config.yaml
encoder_activation: "swiglu"
encoder_moe: "expert_choice"
encoder_expert_mlp_ratio: 1
fusion_encoder_norm: "rmsnorm"
fusion_encoder_cross_attention_every: 2
residual_init: "scaled_by_depth"
lr: 0.0019
grad_clip: 3.0
Rows from block 2 of the image encoder of a small model that answers yes/no questions on an image's attributes, named by matrix and row number. Rows with one number belong to one neuron. Each number is 500 + 25 x the weight over its row's rms, rounded and kept within 0 to 999. All counts start at 0. Numbers have three digits each.
After each neuron's rows are labels from the 100 images, of 14848, where the neuron reaches its largest size: "peak on" is the class under the peak. Only what is clearly more common there than usual is listed. The data: rendered scenes of toy objects such as cars, trees, mugs and chairs.
# gate: MLP gate (encoder.blocks.2.mlp.gate.weight, 480x160), inputs 0-159
# fc1: MLP up (encoder.blocks.2.mlp.fc1.weight, 480x160), inputs 0-159
# fc2: MLP down (encoder.blocks.2.mlp.fc2.weight, 160x480, transposed), outputs 0-159

gate.66:531541508475505505481498480519513495481536475493466482509501484486510521495516473491487526471539422485473507489431517486537481499441503503502488543511462502459452500511448498539439471488517489460520461530518476531500499524519499482512503482518484506537487473529493465507504509535446520528510542556502490471485509506465502483493541517495518495485486536492490536506517494491477484483503464499520523471528510491504554526512527467474501462538498487524480469495459483507514480487495508
fc1.66:443491493497509475440521510506466518495493517485518491548556530488457518510482489482494484507502468509533523488465514509490472495497510515476460532483504479480473528526500476520477480529522532497521470474543463564519514501516502484510500476472460497509557511563511467498493460505428526493502471529512493513528497456526483492485498526500483489482489520502522493485496568489483521514512522531498524465503489479499476511463480503554514500476489470472475467486501464506508451518505530
fc2.66:460468463507471500451560502437454529486521511499515477522515491465511524548522495498497487486538536515459448448511502467530491543569489499468496492427477454532496498470510514503518505503498485489519540509518472487485495517518541509491484490484504544532513488472539504465525469536533507479502478537508494509517504475501558522494502504518507502491515475480514524519470489489525523522486486483494501478468444471488487501527492475469498525494489491510511492474499492516506476505534515
peak on: tree

gate.340:501465520488487485447511543548510534491480504560473473510517497518497497497496472479461449516491532499527557530530504507478460524490524530491489499504520473535467475515517457503507494535453449498504507474499466463494493476492498513521510474483549504502495489503482499461506489478460477526478477502531530485539515464500460469506503540498543480476481495490471469496454489481481497494520455501532514526478520528524482486460463508479519452497464500481529529495511497533516460539503485
fc1.340:501501489479531484446511488480491492507561514502538515511528501507469503494525564521471529506467518480529512477503493504490520513501494498499522501501484491508512489514515521545513494475534518483461479524526479469481508492470492470492522544477500532472542483499505489507483573487446450519483504518543506510489486507467478502507469502524505498472484526480490552498554515517488490481519524510513511502508561503495533485531464481488526468480522474503513482455535441511516435487545544
fc2.340:479507512461505487524528534513530494504483479539493490538554468497493518519487521508514543506527508547513481519499493505506560513541498509554490464522487527496507477530423496488473508511503555489494507532475496502445470484473488503468509471475452500509499429484489486495447463506526518509509480478520490502528539470546517516475519539483473505520457492485500508505506490508455480523513477506545473539514487475522493485481491538504474490521510555509532489505503501529518518490469499
peak on: tree

gate.144:494498529477532466476520492512547490474564501473520478480508493473470515534472492490436521501514526476499470510507495540456511506477482517540498484503498532500516494515489450452527489500522484478507493505487518544465498523508541490512523542496479489482531475507511469508492531510520501467502559500508502547510513535492494555484514482539487486488498501494503488548534466504479496559483513497493475524543520501486454541509474479525471471501531474476547493472506463485512447522484528
fc1.144:462501497539494508505500470466474519519542455493521489536500551546489454502517491519517514504481498503471497470526434514511496495443481520510453560475470504502513508478490493500510509430490496438529496501522498513512518525576504482538472515489485499501481494523485500484515513520500502508481502497499478459492447492514528510456480485497524493516474509490525488488513490464496518530497511511523568500481496478519522493445519531474480534461513467516470481538500530467507504527489507
fc2.144:475475527513472516492486482557501507536517526469503470526517499494463450487472515456491463522490532478523475528496467548518507477487500502513502521491490489485484482532511487493489515501504498442488493498525515491487542486504480461508490531453531510534451511458514491542527472515516492482516482520523490466551467540508493540525489524509500492520507518499512498506479538465545477544521539521476524511465524494527468517550506495537541501481489516467475464473545514532468515477484541
peak on: tree

gate.211:472503507498538540482504476554519497499491496515524467531518541499505515461493460522481484449505496472511511546498469438466512485464487519512479438529524505511550517515538508508527510517511480509527497461481511499485540495506479518539479548495507440522463514509505515492543477497503533504505487500477508507509473512485527499527505494514546478495484527447537461493545501455501531484553513492502520477493497492534482514502472523490495438498487510516490532473472509500534516515467460
fc1.211:468478492565521507443548515518472518486515508413483459491495530526497495509532501498499524515520483482509503515523477498525481513489535450497492434505516535490504489498510501489512475507527510537524504510505503514493559487493472505535474552473473478536500507489465489467490474502462458450519507514491491502518551498468480502501510522506523522545483507494539485477498491509464492510496527488518514494463541531537497504487512502474504438468472531501500492468470482482472508451501502
fc2.211:524512519463509466464498485537554487498506466501485479495503473482502516525513488500496490482487511529513455524515444481469493487527511499487511448470466544477483509496454537482532556522485549512480514506501484536485545499532462513492486484497540531490512497488471486510551459542496489488485501469477458524497491476545497486509484494491502495506476539537477509520549477465478473524522466466480532505511492481539541472466478531493487480519453470483513487503539475505527503501533529
peak on: barrel

gate.39:492537521526515491467522533531503508486538481479521523508522511522488497506484504482498472464500452483543512465484513526537510509500526527487505508526471485481515502483499551520512506460493499516504468523538489502526515503506525503506521546488552466507474525485475504555518508509479486544507495529554448546444529515529468499527519468505518449506536517515546521483518533514536534497482465505494535523531546487487472524527520497489534498562489517482523464505507476526507496533519512
fc1.39:497487498500459504512508533504473462487516535480538476537501531516473482539499514515500470494473461500556481524507494507509491486501511477556487476480490474458486491486506537504509479531524493500498505502493554499482523508453510502489468486512459492505501524523533502524511518438522481511478498483502495509460468484497480555488514517489480470509509461482490559500537497466469523481494545452468519512526466512448445497576489540468525511493520485511474489541484537487510523489515491
fc2.39:524534485458483503532530505544494464472476511489525488524579510468514481483522492527468468498510507504510493499533473547492497488458483485517500503481487489504463516531498503533501501515536502550459518482495514484506478484512546522482523524526539492484489520493524504451543504514463515521451522513541509514505536469498482514519535519506494513523482507500468499483465513507521518494545482543461469472515523478474510490558484498512488514501518472554474481541521488529450504547542509
peak on: tree

gate.90:473505517499515525532507494529519534498462486517480516495482531516547519509499489520479514477529485567495541471520509508480465517474514541449505502473514448528514457493486500512516482534465561492445553476530541533499481492491485543462482503422507486490521487478506510494507478489511498515475483509538464514501495511496492476475515467504514447466489482475499516488472464498521502509555491513465460544528498531507515492519490464518452472515463490471504492508493504481495504493519496
fc1.90:514463494483457518469483484514467436502541502507536479514504487499487513485515486481469486539482546470506495539504507471512474479538461522524498473533464488517488506505486504521504524489515455460527486521444504445494486501484491459498515488575488476491509532506503450508508461470475517468491531539500535508524492502538466505542482518494498530545513467519495504510522498492457503542509507511506534476509470480478509507466490529538500484531482502529489536446517488469516532487486481
fc2.90:511531485526523540464495487503501511518484509483509463465459456515453507491454486459524468489517489503487502478456477499471498465479514525512518530541487529471464525506507496471475456499502507526515491463477534509503496492501490504408521471481522506500510517505441526486499467492515529478516488514538496448498467478518482508497518514537493520503474491466463500494465498458477491486515467531505532494511505496516515466530518508533505492457478460510447438484497514471513477452514501
peak on: mushroom

gate.225:502515506513536520499494514477491509460470475517507485446477485513525506492491511515502461534514493482539503481531504532497517484491490507513486476532471485496545499502506479463508524469473494437501502470464499463517499475499465520547473479476508478505493530524548504521498527499492545535492505462492530483512514523480534540420519511519511494476538524455539484514518493505518507525510501464512508487511482481459462529476525513468552505554541516565474539470501487500517524485523483
fc1.225:513454472482462495520480513521496486517483474481505464518543523479454500482530480562514542518496557474483542485467525502518510505524507511534513502445492490464486463478509523540474509480473488533442508537465505528510519472511485434467508507484450503498499451494486511505513511512500465506493524436539506519489519502481497471507522520500480456499504500501517556502495502520506528477549541501490447502496496508475500490496472520490512551521543506502492490488513507487518508464521486
fc2.225:526490504482439472510505471489468544515518497475494501467505483564474491486471500527470509498464509499489493483477487494456482500518415540456486498543470530480508523501503522496487504479489471546499513483548484477515491505522492515474501501480525531417498504494505496474476502504501519514506514507501512464508471511517533526479510493443501488504535541481474477517481535486487507475525544466485529512500512458458502500505439474478474504528507514487524503503518498492524512526531436
peak on: hammer

gate.227:497459482491485549497492482474490525496495461462515519484502517514491469483520523486504500462504545518503454494465505479528494494531512458497486471527486515537494492494493462515522480531505484483483499490503517464487484513491523475540525485486505526483528514444546514520518482502526527468477525502539438519449533550495473529514519514483519488505494485508450489502527465500519490482460534510508494521454496469530461510548480464474517495505491550531484503454447539524476530518529477
fc1.227:466488511512502519529487513455494481503501469505542514515516466535495431481525518468512494482538497512501488530462492499478471550514481487558460458510508504521479540538509477522521518506475523521502484505504507501520484509470503458472458460540499495501491484461546517496490515507517500495526495501484495505528499530496472510487502529475479484503504478459496504468505476488483513462534555456508500501456484456537497490551562444517507505494491546496502518441476518490476516537511476
fc2.227:487494459516524551512476529519504489516501519512489491531485497463460510459469509493469563535503458508536520502535534493503489487517468542518491525483528474492461529465497486512521520503527552512488524508477481477494455488481473451452508514489481497487490487506504485478515480487535516550513484506465495507505487503491507495487469522514525491502550509518497558533528487449531508494478524531518478471508531517439466505507477509462515531507514470557491469459517509533493525467520472
peak on: hammer

gate.297:480516499525520542449476558499534516510508489537530466498475503491531508471491491465499483474537489501565438531501479515528499491438493516462517482512506525531480505538477501498522512444542538481529505488486454494475543455495479494517499512508489508509519529482489523506495505465492493492479471545476512490508471499484471507486492479438489513490483545500526519460452504477543461467486516494492491493483526484487489554546499505542510506502490500516508514490524516499478509496545522
fc1.297:466519492516474475537545458562496493531496478505543540522476501486503517528497507490481513508488521529423488540475483438495473561523503512466514445478495489521516496508469536497498506481482519511516521512473499485462516471502526480480482472532488491503481498534465522464490489553502513498543509494487501475540502515513433520522482480483490529491483519542497470520543475518518548502508513479510543522507541518489491481509479550520488503480515499474523497485516509515536505490499528
fc2.297:487481479493497454564481534506476512486491500480504514509491569492529532505533501515516511482491499480514493496527463482521477506474449531507475446526400508478516516489498500493454531476532497451513448505495540495519506559485507519499483496480490523509511517547490499492518499507471492493492517488485491508487503478480509519555530481489491473526526560504484471508504465513478472524539479501525537536514504450514480504508504488509495490531475495445527528514481478512510527501485520
peak on: hammer

gate.154:490508501464532504527493507543499575500492522513509492538478474524547488468463490478495479474518512511529529471497479512491568479489526502522511498475487527497463514476484519549501516492528515540511540498487497480520475478493479504521477514501451484568496483498470549433502513503510543475492477511496464485552501526489494519530547496512546502492457527490461540460497475492482513497513493472524496508479514522538490505491502489504469515490511493487497476469493532526523487471560504
fc1.154:512528499499527491515490524526474496488537480465473490529539496517485497495524507472471484519490502545511534475512496497487505513497488446487494483439499493474499473505463507551529543472455501475502513484478472485520473500475487514522517495460470516543463466497493543476509526481517496471527478478506452513505461514456494491542489463547545490495483526532511491444503492508478489524495494462461472467493518511470466496493476478541464498503520499496492476452537524557509458475520535
fc2.154:537501541456516479488511513516492445509466496504478478504570494526489516508495549460487493531481492532505444498470540480535483496484508484470477466491486504545472541482479510523491490502479542497503461527525531481497503510537480521502528473469491513486485538482512490474527511495486527522485453546490471502510532486483457517476536471505506474560464477514516542491531496523482491487508485498510466514485504494508530511462531511465448519478495567500529481499526512511500464523478508
peak on: barrel

gate.206:513539502466523502512482498477484513501490522492483443496541524525440491488500465501496506541481462520540536521506482482491556485443510465522496474481535487496540497526505528499533496482482484513451522485505486501506488515520503469533459532483528452585489545482511517501503504495496509519540506484511510490554506487529483550486545505511505540491480550521528490509521533481488505493458505475508519489478508547518482516476525482526510486516533470486482517488514501552493506504535508
fc1.206:517535515506506496512515510522494548461520508493484483467551486519479551529468465504511496519529516510535535475480482529504542475451511535540473480509485499464512502530483526523489501510519496456524486486479492460530505530523521495496479495467455473560472501531496507512521480493474499490516537519509482515466501485539483535483511521532517516500492582537531533506513529490474510514475480508519529483516480521478492529502527455500450459529472472538531492514492498493487540490523534
fc2.206:499469538484517514442504473552496529450530452508508478486522530520513515523511506517487472502461497510512510482473493526527514456489503475509503520496462475496409537490502472511480534544479502486506532513476499493515509517505494487520536531468514529470492454497500484479533480451496510480509476559495517525511505523476522554475486497505486519493481456492475517466533522504521446472495530515471483464496474487520506545507501493492491521504496493469435453464474502500492507504501504
peak on: barrel

gate.178:509516519474511506497567510513523499482533481500502519480539454529515494480484517515486510486476511492472541513519486482474488493486469491523451486489527478521537543487496451507488504521482493480511467532555492495497469520535483495434455502497479512530531467467495507465505461484480520501470511506519517516505511485472527534495460470532497480501486554486531451497495469533509512508548499499552480515482537514532508512522529480470531512523524470470533467463470486494454497542518492
fc1.178:509482476520491511501495525552491478487450530491525466474552462450548461437456497530517524511474520482492494464499490518515537527492504494477495507506492526494474482501491485507518531501469513456519487497544451493468469445544497487522504504508481455493572510489461509515533507486521526473526491505507533484500494491516493523494514518521515510492508498491476473500453531477502486515546487484512517522507505558474504478472527484543504443493516492487527485454456489501494520530498510
fc2.178:470485562535566464470521520450472493506503534531523478473467448520511500472506501503512482523515477491489504528490530484519505543536481502524505515503502515491510473504511524516505490499489510541509557492508480496517519484515489416473465488497422471470512497529494500520512443509490460514507529495492505480492474500512534519486521474491502491514500468470526506456503518492484463494458470475557480485519458479502508509510549492475487516513484514503522491476498496522540531491483538
peak on: barrel